A small multi-label image tagger, trained from scratch.
Model: 32-pixel images, patch size [2, 2], widths [64, 128, 256].
Data: trained on rendered landscapes of hills, water and sky, 145000 training examples, 13.3 epochs.
Rows from block 9 of a small multi-label image tagger, named by matrix and row number. Rows with one number belong to one neuron. Each number is 500 + 25 x the weight over its row's rms, rounded and kept within 0 to 999. All counts start at 0. Numbers have three digits each.
Before each neuron's rows are labels from the 100 images, of 14976, where the neuron reaches its largest size: "responds to" is what is common among them. Only what is clearly more common there than usual is listed. The data: rendered landscapes of hills, water and sky.
# gate: MLP gate (model.blocks.9.mlp.gate.weight, 672x256), inputs 0-127
# fc1: MLP up (model.blocks.9.mlp.fc1.weight, 672x256), inputs 0-127
# fc2: MLP down (model.blocks.9.mlp.fc2.weight, 256x672, transposed), outputs 0-127

responds to: fog; sunset; snowy peaks; land: purple alien crags
gate.178:507459487479476556487491517506530528509517492502475535519524569543511549491527501493516482505479524460498543490463522473521488473519509493460512505498481470465537523522495532467513478510557506512518535454484516497435506500496492503520499540499505467513524477520489510501503474483519470532531496490525479514525527479480518504430527513496501512517517513527487541467506497518517501532445
fc1.178:507506478470456574549475512524525482529543534510501482520495523522475504522459526469522491502483522439500578485498522493484507516531481510516524504546508517427503522467503475484519516496528539527528528519465500515473501491565504513484533516518466474464459467539501482506486491470503468516482533484550522512524506531468466500462502480535513487524506534490513506447511511531515506506490
fc2.178:510501533455503501465484448455491449522517479471487497528476510485513493467507482480521541482457487541520549507528493471478491489508535494479529513491505500511504470484490536466481513526522502500495466461462537456523491509495510494490510503520464486528508491519511536479508524539512495480439506513502521510512497506539502495508515534519511523512483518480507525517547525493471460521512

responds to: red mesas; overcast
gate.252:511466502485528532535497463508510535490523499515491471499492528527488535484506506520468454549512495481577515509478529506466536495492528463522498542488564493487478469456480427439510517435457494486525448548503479473482486521506491526490505497504475494505502504517473450449472492464493476455514487512481459504498498488498520504525486503475471526523513549467546513458473484480525494497505
fc1.252:508493505504494483527507510514487548482517499530494516467480506497529489500497468421536543482486516510537488530527498473511515506483515493481515566529543483507494482477494521516535468491505508531484522492499481510509496505471507513515491476478500499454494476439524468529473487471474557501526497448508454465482483524462471485472495523532474502503503510467525493514471540545539504514525
fc2.252:505517491511497495446519463508485434479487489467487457516522500493472520444494497485482496469522498496506495493486472499570486470513503463529492487521466498503504518489489456510478469469460494516531492514495491451488522435476542498488488515533474500432488479468483506509514552476480513486493482469499480501505472496533502489492521506480461544458479519473488459519498482473508530505498

responds to: red mesas
gate.386:527497453507488524537501526469480579487492494491514543517473506497487459516476519490517491515521514437496474482509540529503433461542499536497515464509500502510509494477481482535513516542488509469520434472505532497475478498496482574523500482542502478495537515495524511534482495484490510516521485505497472464464510479501489519504490502491475497500477516473507516492480540534487463496500
fc1.386:515540550525501492529539537532534500508515495484497445488473465530491507542480502527510485489506518468493493515473500529502530499474464466489474454488528501477519502514494530487528491493479490453466472471504457548556487514476520482515524488492532567488502469512504498507519477542500517490488513463468449506516535529493517499572506477523508433506455488513518503506474503537502506505520
fc2.386:495488532567514498553459489506521525445494516516523495482529510487450498485526494480521478499499516518531504466515476532481501492462487482510432514535513484488523512505538497549520532502462491510516526484495493454518501472528459533512472542472506495524515541504495485528459455441481476482518523476484476479504474480492535506546502479515510465503491477509468492504473507492483503472478

responds to: sun or moon in view; sunset
gate.9:474470456473510490531516479513493542512480545475439515552491474502498465512514514517517498510531485516528481460483510479502517529492531496474481499491504480481486480466494475486522475507496513507499524485498485508478545500513505513505524483537496447513486495489532467504464441483506480510535520507468533535504522496546472513551501480508507505528500527482516520540500506503496543514456
fc1.9:510525487513480500501463527502491463519555456522532499422499530505476526519500491502511501491481503517499514520512482500494458473512468482508480530523454504533483528505510524493495529510521506450493465514532536484528464511449504511479520480476510492493520515524508525518480556473467496473471449519515465465495479491474537505472509483475505508486475469513481495459483514490512502511512
fc2.9:509499515527452471511506491542504526476533474453510469524518490492482516486534490473488512562512477543514495564529504451476453547503528504527499567472528477513493507536486514514509486438537495537483517519496495570465553490492500468506526481470551523496504525497508461506475500508520518511558520511490484484528445530471499464483551514499481486510490485532530487523509519486509443458470

responds to: high relief; red mesas
gate.151:495523512524492509481504517484536492487474510478473507511530531516480488492557456497560527469512514503486509470512559470481480513523475522531483460513510482466472474500516524528512527483490509486500490455498453503535509481492487493505492494473524503498467458470464461483524480510505487533498471480555536482494473475492503514480548491504509468526526528488527503498525507504521485464489
fc1.151:490492481490479520516519456484464533509523465519506507475509483499539538533454521508470463499502472492498488521484476519537530473525505483445520559508507512525526509494521494462505483517541468488507516516499533533523510524497534518447490526496467503531500519510490507533445539491501477472511517496474483540469490541483506468537516519483467493506548480484522507476466486521434507515500
fc2.151:533483527525499530502514509529524456548496502516517480521510523507537529489527499484521518539490510531483505484485520474495480488520467495546484446505546505458492471466503479527559479525486491523475481481523491457488514522499461490538510502493572482508560494549503501507485480445506493516435461489554527436488496475506508554505497467457513490507512491470495515524514539479492460491486

responds to: red mesas
gate.351:524442463474502496535508499510506502494519487479527517474481521480508486503488525504495496501559504493486526481512517468483542502544487542512485540447513490544488474514438516507473489538522480473544525495531499428491518485526479482522525499510508514519502479509463495491499520531531498507498545510528475519487558528545499515488487497526503494518529504495504495527520468464526507522478
fc1.351:474535497532514473507484460446529500505500504499491487502525450478497513539536508487509527495450504495530500488505481514491462493505509459498494488509494526485471499533530499476518517494486500494478475537500513552553512527472481454482505561478517529465495547511500558476500506490500515482495471449493527557519482507505477503491486537491504516467457488494480507465485505519478489496552
fc2.351:542480422477482518508497510481466457527494512505476507485495471519479505456510487507530475514509519476488472496487520495489545525519539544530459506494536478528491481505477544502536496486499440489468484467468474489507556470519510517500534478523517470564489500495489495540543464491502465538485506513506504496510495518514522502498480523497534471507508501458537515479503483534515507504500

responds to: sun or moon in view; sunset
gate.368:508493494505450494486487468496479499489504498505514512470484460512531530545486499529512510503467494509495501519466518472542493527496513495511541536519496498531484480512494546490512527555501500455511483497548489495564475473478505509465522506541525496504532481498476486474489517515526512510443492490505477480511469515476479470495441516515535493463474495518467484466507511475506503541525
fc1.368:540502536567471505466500516496518494524511499481538530484485507537490535520474524536507532484499511511481479509519511468483486507525507481542512509538519513549518511476516526499498506509528534484518488529541481471523471442497484480490527480548484499508548506516436493517511499527557504515496483521497512489491500500459487502500483484496537496457464498516468465464507487464481506538503
fc2.368:548511464487515509506481499516492521524486516544478489466556498477509504489554481503521495516517511477503508500479512524504499530490475499486498444498490468494497531512521504557495538508496524495523464498486519494498487525518505526481483536542526474501502477451527520510504441488489468519589501507484535491490515503528486463480465487546501550548472459489498525545514504527469506475466

responds to: purple alien crags
gate.241:449523496490549533491564496469485496462501539509499477533525524500491498537506508452529505495568494518492503503496505493515446499494498523468464470486493477532520497515539506533485523487451511506465521492485479493474482543498541482500450464457511505526542520493531508561536471489533518477497511555454507479493525525510535483520577508515448492485512516511501491501471523504521472521516
fc1.241:539490488474470507521435501515504534464487459520491526473497516476540545489489480531478514478469501497517532543503481468489502501459449482514494499485501560448489500489483524445517504524535514487499510504521522483495487488482503501507539530521516487523474491490504459434470529535485477564465488515490483526512486462468452500479444482506524497541514504506496516493505492455477476542480
fc2.241:483526485544458494478506503505465500486483512514461523491488444565544522456506494538471491555527445517498422501513468528496474497515498478529496476507483493501506511529511512500523508483511492521498532540524491526506491498528513530481483526529467467510498476512472475500519471480531512476512505489474506527487511420509519493483485565478496485493487515534479505494455490472542533495464

responds to: snowy peaks
gate.119:488497535458446498519519518457498546523509502562543521494460499525465494483550527487487472512512498503487526503470480482520469525481501548483494531453489486475503502475476492528491487488449521520500485514491556475485518481447548481498486511518471500496503487524502460504507463474520536482513496475490527521482479462522507495479480519499442523477489546491521510484534524538526491512522
fc1.119:475482533491535498487501531488515514506491477450489486499465503487502503480501485497529513474467487465508478520495523466552510478504504488507503527511489517453513472536464492507516459487495510510515473477529501530529560464518508511536483485481542493483500524524522465496476546541466466475500475513509515480497490496479517492492510521533514511503488541523530507527462507505533539515508
fc2.119:556513525505516474503498531503469481520548543477484469468528479530521479538510492525508541524513506516494530516460481492486488500495457498460487460496510484511468511522496513520463552499535488498492503537472525451480526531468530481520504467500463513525499488501509519437534474549501445490473480483478472480506505485485533454464510505460487495523529486491520529505529523498494501495508

responds to: purple alien crags
gate.362:521488485538494512469498525530500473523510445529496471490504487445487513524475489520495456486486481506552481496498479512506493537492488518521457481483511481482484516512529473503514474525475491476468462526483519499503457494517486488438506491451547471541520492484495461485545494491471494481506529526499512512492476516489497489546504476555485519516491471534515463499531504492493487491511
fc1.362:500502457526500472434504530515496531466475518489511476473517512474455527488507505520539499524496519470495472520511458520487502516528480476518475485474508489476490511494552477518477501455501504503520506478497509506518489458512526517477466476513493498496505458495525486473533524510496506484512473509462525553559467528542479530553544518514483504513502476515500505484499539486529472503528
fc2.362:533520511494541467503530502503539484525564501529505480448499472509518490493510513500512485519479436506478540480534510492504520433455514517513526496501539541521482506511545541473491506492517503555514543509521469466502497476486587505470498449501499483527478497506527517453532507495492510493485479474519527509494521493498524519549483520471523506482445509500498479511519535506491508501495

responds to: purple alien crags; sun or moon in view
gate.164:489485551451535521526493525498488476506466482511455509504525488498504499511502489542495494515452547482481489454510488484460504472494513473484512501508484485503468476486482524496506481497441545502513509543454477483496509505548507498439504478541488491473499521510507502458487475494497497529507574502481496518528504481552481467494507485472499483498496491517486459532508527484470523480498
fc1.164:532499494497460488484469518501485516485522513512493480531493529467458495504542530534492503508502517495467497510516522461492510519479452520543499472465499476494523507506491496467497488487487526481460525505458478517527497500441555522523493500479513509508501494498508526502520490539514511495493527477522459498471474426514507501491504481467454467473458537479488502458555507484485484530524
fc2.164:515467473478499501472493477487502496518521516458534495528506505548520529547476525479489503478494466548495525532446533505489481508505514479460495465475507515546488429481477490554519463508507509482514523499489565476508516512493487463460534481497516501547503478552486483500491500491492534494496480525493499511522497491516506481435517485508500481509482506503529547485521506464494481472513

responds to: snowy peaks; sunset
gate.365:539490461490503522523489545494542496530480463490488470484508513554530527514517492463502523531548511468478501486552514489471500498516485509524527466501510497500517509488472462474495529496493481593463484488474513485498493539489535474503525549507535540482496494501496478517531510504497531531471488509542534543512555537497499490454502476450502490502498455512497499450519478488445511516524
fc1.365:477467471481428525515470509472496492513467511514504468487545512505528522511546505477467470502494524479519525523497502466489507520536454525498470548479513498498538523496505480482488514519507509552489501489509497480491497552481506481500517508469476545483535483497520451475533475512540510565500513448549495545488537527511537523481484481473505519507492478495499535523508463485488474486473
fc2.365:476485507487488472498491527486488470501544504530496488514448502508495537500511513484517528507435503485517491542488495548494483492504501509442500483492458507491468512502551477502544479479506464508461459498513480494496549502499504519492509522567539561488493465468519531543487510483507485475509496470513548470530461515497521447480523497526531465527464518469511491553527564486475495472495

responds to: red mesas; sunset
gate.581:488526520534471564527532462481525457497482470489529537471482514512522502532483526459523524530492502506490490478507496482509492516499487496525490518474540482474534537466496514509485447517539535468528525437439509463490481463471475462525456502531520516506483474517458534512516553469491501500517492518493505503493527505543507482477524546478488535534542513527507470526500506471490530491465
fc1.581:489507510460499488476507497475485495535511515480459474531513489548520498500504478511472499522518515553494536521509490467537495485502520465512490477491480534547514490484484466515525534471446482509488483529527481499526515540510492520502500454459461480492527520498538492502524490515458516497501466495493536510520468529457476513490493468496517541463503475474494539497494537524512481521519
fc2.581:506532491479504482507520510526491488502523523505490473525452517463509506514529460505481526462511533482490523474528528544516501491525499547505468469528483477439490513457472502533491531517478472507521501467491483491523515476510504468510519507507538502487456563514471513517458471504498508479469502504536481508529514487513515503479528523498506525533503523513499500488472567506504495508517

responds to: purple alien crags; green hills
gate.0:478503531504471501477532516474463489433525543453467531500485521502526488516504525493515521465543531549554517534479489528496453458488455499559486494518495515499502541484499491506481510487482487500444521541509522526502516483485489476528537460499499469507524529527517457493503506510475485504469518554504453540487526478497495496490513491489491485480459502507496539508493473498499528492437
fc1.0:481499491481517524487532520514507518544481454551546491508507507462483474491484490508511546506484442482478486446485478513502501459509543458480484516475503492493479448453535512487510516497487527483564463461466499470538489522471539503488477481511535516521483478472474507532515510483493486475523506491542557485482473508470514544489518516525500496537465538512496449474465516514468514511517
fc2.0:524475462506481489472529501475504488491456512506504581499538508495519445489551444467537487519497554470498476475465445484526512513517501414502486521537515509499460531514509527514485522513536518519501529486527510499524505488495470520528487509534447487532535503511488465512516537530527508495470513463500491495487494523466505511494525528514490488523492493493497479483431456554475500493471

responds to: high relief; terraced slopes
gate.513:482551464493486518515553466543487431514507511522523467475542546476457526511474484558473530520471501471515478469496493513490507502480495544466481516549550524470499497467476495474494495516505496469494499449478558518487515529507521474513487495504545454513483477499518527474513465484469537547548529471539509496509507479498534515503485485514491455505494488485522511491522499478508516486546
fc1.513:502500479468476498491475487493475496519459480524526466478501482509466518494485487487507499489482555505524489499533509464486506454469443456545487508481487518468497514496486483524515501497503493527481484489537478529547490549555505544491520512478476483500489484535516482520493513498508450485454487504482516491453483497510516574511509490506514501499510476503536512488469505470457520469480
fc2.513:519579501485506500515500506483503468481506493514480524523494505449517490457486471488484513485500553551475466453519539494488500481495501527507509509536540480491496488503520513464509466476448495506550509468495519526500524518510456493503493485513524448530501483512538452502432467507509529498540564495513483528520516527513527520509502520478479516524498507522512505485470467498495526430478

responds to: fog; green hills
gate.377:516480487519514503469550525490508506551520467512534528509509499551490495500570495549473490503516494504474476521493487512503481536499465480511487520496526443476488496490471529514539522496496494489485509500512516467474502492540484473453447478483512474480477476513509515484482486455477500520519476489518486474511527480514495512527441496464522488538500443492508435472539459526515498496502
fc1.377:515480529527497491481502522493501566506489516487546539534500478516491449498547516518477492467523481524480470511494460521477483546499498493493496504492502435482467499493479512503531526518482480489537479512516544525514530475482484521448450451480513498546477491515466518496476495459507491530504470494521520455504532491526510512497461523495524496538500500536518468509517490503516493530508
fc2.377:476460515482547542501497476508483515504529498494518531478514510507511505482527515468439511522539492484488565485474573497512502479543491520488511527487533518528535503518511497510532503499491505524481473494499540480496514494541446505455465505531513511491533546516488493532493520465515493511472474470543536530488498519555507540517466540448490522491510490521507482506496486506518497502508

responds to: snowy peaks
gate.558:515550485532533498508497474533542528529478502521458469529488506525515464451502510532549507524516509478507471536500519525516487504528494476474495477528492538536502484488537492425490454519559480531511516522487471485472490485460518487466502472513502509492439502479498551485463469524488516509541484500560498529529498501461484487467465517494491513510478497525494478483471508533527549435505
fc1.558:452466539473488477527526524466446470479536507492513532457501515492516477488495483495477472488497499457545523453481531496493487490507524541514531498511503467466467476515514554566525522502488495488485484500504480483516556519500496534533479534474501485558539552474487477507531556526504469504449495507485473500466478536533514504554495518511488518472531482491522510506513473480490460498488
fc2.558:492509471530509470514468514504518461494493496462492512509549469554523479501456456477516517437482527506466555462461468489531521514517493500500516460464487513549539488481567499508476483479504497488476464488492517500491509515503520523436463467515443503461533499535503523452507470478477482511515505545456534551510478507476513480509470484487517525499490489500487522494492503510492513465488

responds to: high relief; terraced slopes
gate.101:486473501512519524523533459534525460475471494546485471520497533544474528484520490498478494505478487480502495484483483484521521492552493477473469494560506527509527499494511528533536498509493474572502525551554495471481519529491465475499508479537538481534510466499487493505421501469483518556484510504513521543490503483504469481472536551476461504467502508546506477506467448462503489520521
fc1.101:524499494524484487513492526520455532486520519452526496478487503512497454503505484462519535449507486546489539523540505512493528500501482550445521494463489514486443490517488488471499502517522534483453468492491499491534519507534500517485530521499481519506527553434495501512554493508482510513486492483483483481480463525522497497508467508493478492539540531513496544512495512517485492499496
fc2.101:498478491470501467510482512517482479469475542469529510493494500475503438479529519476523473468482506486467526537509531518502503527519516486539561513514484488479504491509483517531502502530440528517487483521531522506523493538500530485495464487512515495502500518496475458507493540533495457517464484518497458445458448470503502521470488479481464493497523453540485546503544522540486505483451

responds to: fog
gate.642:476482533528522472509530519486520494547540482509452514457515471484532494505510477488533500501503486470489463500476461508493522468471506487496472518537467524510507466512472498520473486482441507507502477474538538502490492495461456490474513529491479519524501453504499485543547494481451496514491476489500490475495531509478483514474491514487469471513505485493495462488510504505568518506525
fc1.642:494511490502447525494490523505559524485545501505477518501540550537426493479469484477519469487499493547498525508456548537510479479489508482482487510486502538497518438514545531496529477538534494510497548451462521517485487536496505445499500468534517480516530494510471477467499456506530531488526521496497527506493518532494476526487512514511474481512523483485471505501479453475489491519504
fc2.642:545490509435476487504507514508507509521477494496474485520523513485508515493550489512509554510451536499508512466506542477505497478500491508500490497524510512479481510503518471506474517515476513508489451530497519491485511506510508550501516507467467475458476558462536502500539512543486493499531451525543491528469454488471526492505492506512535495497527507513479463512506493506481498550511

responds to: sun or moon in view; red mesas
gate.585:478535476493496503510453496490459523496483508479517468509519507527572480486496454480475494486517496501560496490485472570502531540541476476502525482509492508490517486528473472507481502473473503489515535450456451522517491538519514490531503485518438488489451504510457527512471470495506485505543524464509462532466497526492477473530502508535480483540537526473532496510499478508497545477492
fc1.585:489478524486489481489481483514486498485545486515520547519508503418465453489467557481528492459492500519463503473516495470548468460482487533519482516514444498485500532521522506490478523532498520481506518485545501485504481457488510549530497509506483511527535505494554525489492520519530545478493504456481462493473533512476486525500493519499500489487534504509470504489471491528473530495516
fc2.585:487505468532512478524475483485501497473460496506546468472487511537468481481518487504509517493529514487446503487523490480502523512489502508476493502511516510516462462501502520503501521488490516524472466492492491484487498488468533493518516427455507481471516510518448475486533516478500472468510468504476548469518535468478460470522492501466477522519509518499486488489472495505494530490486

responds to: fog
gate.216:505545570542509524450469546471487479508483503532507509482485504499439496472519492512480499502504496508529466529487487498474504496491496487560434524495480458454497470482490479483484449495517512451504549468560512474512491496496526507493501481523533539495542511501517505483477498497505516496497543476479518498507534521487459527457502484474504512497477548481491527478552505495524500500512
fc1.216:461460497456492519541522500506480460471515538522491490491529515481529498461519523458523517503524488526481491490448488525503474443488507499472510494474498497519486517529502524511502535519541489551506476482501450528469525455535474482504496524484493491479484503500507500481501500494508522463514510529504486465550476443516511485468499528506532481503528518523463469503485504502514523491494
fc2.216:505492534490526507482481478495491487510478497491511487477504528540469493541524507571491499491497512484522523518501468459471471475495519495544478545493476514518477473513481495500490505449506484473549485497483495520492493477477449473512511547505518470473511511478495474504502482525485534523507457515490455500484547493499486519544491485520505451478486505541515458531510524545523487538459

responds to: sun or moon in view; sunset
gate.329:496496532470470507473523510506534486516484493511527495492494478487509511492481486516522468527498477524511494490494487516517456501537494494532493504514529523526504489473516522469523456522499483494480504528475500489541521505476472493514513508528509526494493542491502509463491535473475488534474485527449512488524492550499515504483522507511482478443474475512514494489487494470484502579482
fc1.329:449491522518546489493490487513511467502506515498500515436483490477479540508466497495547518501510503531492499544516529498510511470454516474510499492493500514504502533471505501466496515502513491475492491497577537507505495448517499555482490520529458495525538480502472494521485538473550475461509528534566467494510513507462481509513471538493515465494505508499515474467485505520564511533529
fc2.329:542498464518533450483527512487483463544516477516418476505472523517532479473474508559483491505484528501491527470499504550500538498512509548482487514497468494507461479486541531522514523505530459529468470480504541470499488497525524483503474475558485478503511473482486502543485473497490539478455485497486522525516515477484453480501488521520497530490499519480471486508497505501523583504492

responds to: sun or moon in view
gate.610:511534537452459560465499478482455462533535504469537470486487468473493448471471472550517544470476485467511522495460498493478472525492499516498492542478561496508483471472457512483536525503484525530463553499498509517456483531505490513524498499507455493488492559501481512483526497532475512475521522543490496501483489531565529505476492506559521492532511528522449527517480512535509529487533
fc1.610:496500497539478490499501489492477514488508460464533500504460465494477550475506506457483497536480481477484500488532526511470483482514520524484533519496537478488471477467511500484508510486507485457506528518533543484484527515511451521486476491500486504483521556510462483494533482484483517506497498524550495505506457511555500468497534521539540460564529492519529507521536533542515493470572
fc2.610:473491539495462501465554526514483507519504493541524480536493474508538503464483528490447434525487541493463437503474496519495491468543475489522467505492480459510521487505492510478499512508520472540518519542536511498488485482513533475530543534520505495491474521488506521511515481472496490450497473492504495501529522520512482502531488509471501475468475511510488462528503489484509565522512

responds to: high relief; snowy peaks; purple alien crags
gate.26:525483493507493538442524505460505470537472541523498508504490513544530496490480515514460463513451527472521507505483491499529502532514461472553537563523500535498468496491491501516534509517523495497491524494492464481518472453453495498497516478529510501495522463500544486546494523520486523526544472481471521568506508493487444474462498503471512498496452540479509477511507521531511499471488
fc1.26:474473464504512445527506477513516549493473497513485498459537479483489461522508521458554478478473545512527476466505530511463525452504502520481510478491494500506531525508507480520509517475485421498539497538480496526474500547560500520499494452516524504508486557531521516507495456466553481495478467503494456496493474522486526507532495499487471503507486482515497527479466517475492526491526
fc2.26:490462493487464469487548544489482502488501482501497510512510479495485490468485463472479465508510499475519488476536467549498494448462507478489494512495504503487534488487504540485510490523492499525481514452501486516520521486501501515495491466502523492516472477488494470480548523484506470488512491467517482482529498455470511518512482493479477506517530512551451548494494521533513500498500

responds to: fog; red mesas; snowy peaks
gate.525:513501487542500483523525476468442496492488528496509499443473533442502527527471504520502501510513485482528449496478480490495496505501514450476486485492522497495478488511504495522502535532456518528502456452494497491473469499464505459479519525517490557529479516514534520535510524496517490517465523487464471498488484460482490515467517509532494511507507485489515568516518497487486481495517
fc1.525:517481488478500514535462461517540535484494518505464483532508463529483470487508479495499483476502455510468459507483516547523533506459506554492496524532486498486474525488479516522564512474485484466454481493547501509487502491485531552501514491477483503484522484514493455515482468506487525478533498539481501543503538512534477496507472487506483454496502481494533471537529496523477507510475
fc2.525:505474522544512499493483511552494524496519504504489477489482509487494513490512497491504485463528441526502493510531485486516482487494474499507499480495546528494457463495522499519506448471533470504509507476450528446516510502552503508471524480525536496540440467504499461479511494515491495493479495479507475460496508542521489501509492485497493471502501531487486485496508500457509490508516

responds to: purple alien crags
gate.453:490533439529494511501465513476479487516517516504488513496535501480464495502472533444533517504496495506496508524485472486535474478495475507540486500503505510461470518517561487493478485504460519474505485518534483545515532486498493512497481456463530521522531537481510510473511493504568496531495510488482508481509480481488475446511500464512495515548449467498476521528471491497538481526477
fc1.453:495495535471482505535501482519483493473492512502506473502452522512533533497493462499509494504499534514508506494504504475468488495494487467482484525509527471544497501497510500496517509502526518512506492463467550480503436479524580519525488549510489534517498459515467440536518535509471476470504459520516497507491515530503520511515514521514502509490519528501468499501517494488454506515540
fc2.453:514483461507523537525524455510494459484512536471490545494480558501499501532488532463526525479494501431537529486519508510512534471494507508487493516517551465490446518474475518469495572533515523488476491524475517535533491482501432535498479506534482490510465541520537478502508531536511506516531505450551501459520510502480503476492477493517488518474488464484503483473544478476480519512500

responds to: red mesas
gate.275:475533515534515489474511469484504451440523483436519530503484479524477538509473515506510474481524507530484496481519534508472493514488515484503528491508500491480505500502526531516546514536521513448489489539554532490504484516508496513497509500455474496489484529449524461501503474449522509487495518532512517484493503479488498480523462506494478498526526503493512515492505496442484484468496
fc1.275:483478480506492461493530502460501496471511496531485476521496465515498476493503500495495465519497500522476458481506520507506501545491511454505510500498498471545500480538524512534540530490478532503489475517504528480495521530515512473503488479469473480500518523486525461528493480456508459484481513494516519526478474467483506528518491468522496523610545508490521505530485496514505495453453
fc2.275:467519504523554504483516453473481473474536483459511476483513460483509509467510508482467509525442537501506531484502517476517488497529461514486511464507480470517487503481502518433482488486520522513517490526480482492492487528490504506509516543458512518493523526480503477507443481502513439477500487500491486524493466475500479514528533488524535492539501490481530460490459481481482484481505

responds to: sun or moon in view; sunset
gate.328:500472488481483510474501514522506540469479443476463485472503486500491543526504492499525497545473479498469520485469489498496471482490473479479534504483522468510479479540505502510528506516491531493519494530535548518523536490490480522485516484486505529518520490516483506526495503483480480475483493549552488517512529526498530484509511439511536480542529514498514534492506470539566488459530
fc1.328:509507481505493550453569495491516516497497496459521499489436469470523484494474521548509538524469501440505543505461508463529496463516468506504493543456503551538505450479502519475568527502452544530531503492506496533508517503494522478525526525512490523482464524505467516470511512492478474510490530521538510523457480568473514514480485475506521489512496464496489506500494460485521513516514
fc2.328:443487513475453528483530440512501501544520504521510495505514478470509531505501505506468495501529509496504501482483499490535544518550528544527494479489547505484480473507465516485473526506519508517495510521495467512504481464536500507485509461485468487508515456503509485516480478513498532460527528476467488464530515520559487532513517523477502469487530518508489453504529493493476477476575

responds to: fog; snowy peaks
gate.296:548509496483493519531488555498479500518482463518544542486497516530479479535522478468481494522478547473524448482539474493482510514512489521446522478492492500512484499512486506511536481502487485490536482516523507483491464522497435523486475497508527468475533547472465494529454459526514497472485492479511490487478483499525480482505513473527484507507472529543507493519491529513523489485500
fc1.296:548473496492531512493480477504486509517523460496513499539488495485517465504506465473511447506453518500520484531508478540487474487516454504488485555539488520518496486530475522510521528517510483499536475513526497472487504523478493535478481494515494476494536489464510486493492457522497482500509482472515506461489516490549512521481540469535499461491464498535437487524490493519526483483494
fc2.296:507510493515504513499474531491463491435471473516482479514485495520506537535496479533502515499526494456504496464548493562510498457550521516528493517501531508517528486514537507554495480528484514427509477505509490477546495524487476478482481478542497532493506442489493517484496489495501468507490482483528501496505522518527482498505521445436521496530521496524539502522501532510555511495484

responds to: red mesas
gate.105:466458540525501500545510548509457510556490441507525470482495512506511483550498501518483465528513504513512499498521538491535494483529470520521502527484458482479453497470487520429474465505546444485524513500521467523485557503500526528507512505506485455512503513505504458505482494509529548520495517504517494504468504496483530500467493491487491525475501512487479510468488502472536497500465
fc1.105:519524493501493519456511509449510471470503478534509511515508500512492461446529517454529508456472461474531480483546510480490506488459512512484457470512498475493490507526488496514536475492477517489484455525524531498518453516471495490467496511482503502482500508469492556500474541503490518505522489525513489484523505500469516504494497497490502514539520497527536486497485482557497525519524
fc2.105:535485496476501492521457505516531517463485527518463491487491496502495449499474461488528499489483501461480501467533490505481459471503560490525472466475507511484476556483536477512466492487506509462462497512519479524513542500518457490455497515487491495502554517478449552491506509533535510480476522513488509541492482547525495493482466514445486487489470508507444533501443477545495477546497

responds to: snowy peaks
gate.156:518524517475520500515497486472539472523529473503500502476553463492487536487471476514465506513508522467483546521517493460489472490509464502534465497488509458521441515475517467510523521482493512550474521454499496494476488442494545511517515525525486524505516528493492525521441474524482476490468506501494516535481468486552499534504489527480498502499500425517497499459506495462461513473522
fc1.156:554475513503500470508462500508515478510506481464515512507497522457515527543491507498511461513473519526496489484470534501450490483507467522495517522450519475478543465460512443521489517494521479544457510481533471521488472464472534506515510515518502474466488526534540520483451484534483515521503489536522517491473506511517492463501489524515520488494522453476496494437529457439533513506483
fc2.156:474520509534492502489471514501511523467474517536494498519461523492518482508518487490597483466493530507485525545483504525504521524489499512511449452491524499515478501485489512546520506549499481497544443533473483522510490495507498530485538458535485478517498478489494486501521525495552494474496471450475516492433515488483535528459564502484498523514515478519511494473548476514538521512511

responds to: red mesas
gate.607:520509489502528503508489445481495501504452503543511497473496498502490533544525489484448538479501495479493491516492507487473474498462484492522508499509508514512508525508505551558475513446483518458497485502552491504495514540492523482517510505513501488536562510537542478516493534523545541514456463553522470487536496474487477488502506473499525515506517538501519494503472509525477525491535
fc1.607:486492480493518485524477550489514487491516494453509500509514522504503441510506505534513536508507518528529494505520453477492504527483529528473507500488504471454467506471467443459513479554522480506522512495518511528525519471530468517523488515476498492489472505467438525477487512472480480474512510472505486545463535478511536507461515519518487514470455474508494510517479487505484513530499
fc2.607:472512565546489466512535442483507544522486503474469506511535460478507468517490486509473496504498478515502439470510522524468513512509490473488550504450512481498485488501510529479486509472523497498508522503510504511510480505495476539516488443475525502525519473483540477508506505518504513482499504521506450532478495507481519535520492494501459484513558512480486457521475451491536421534486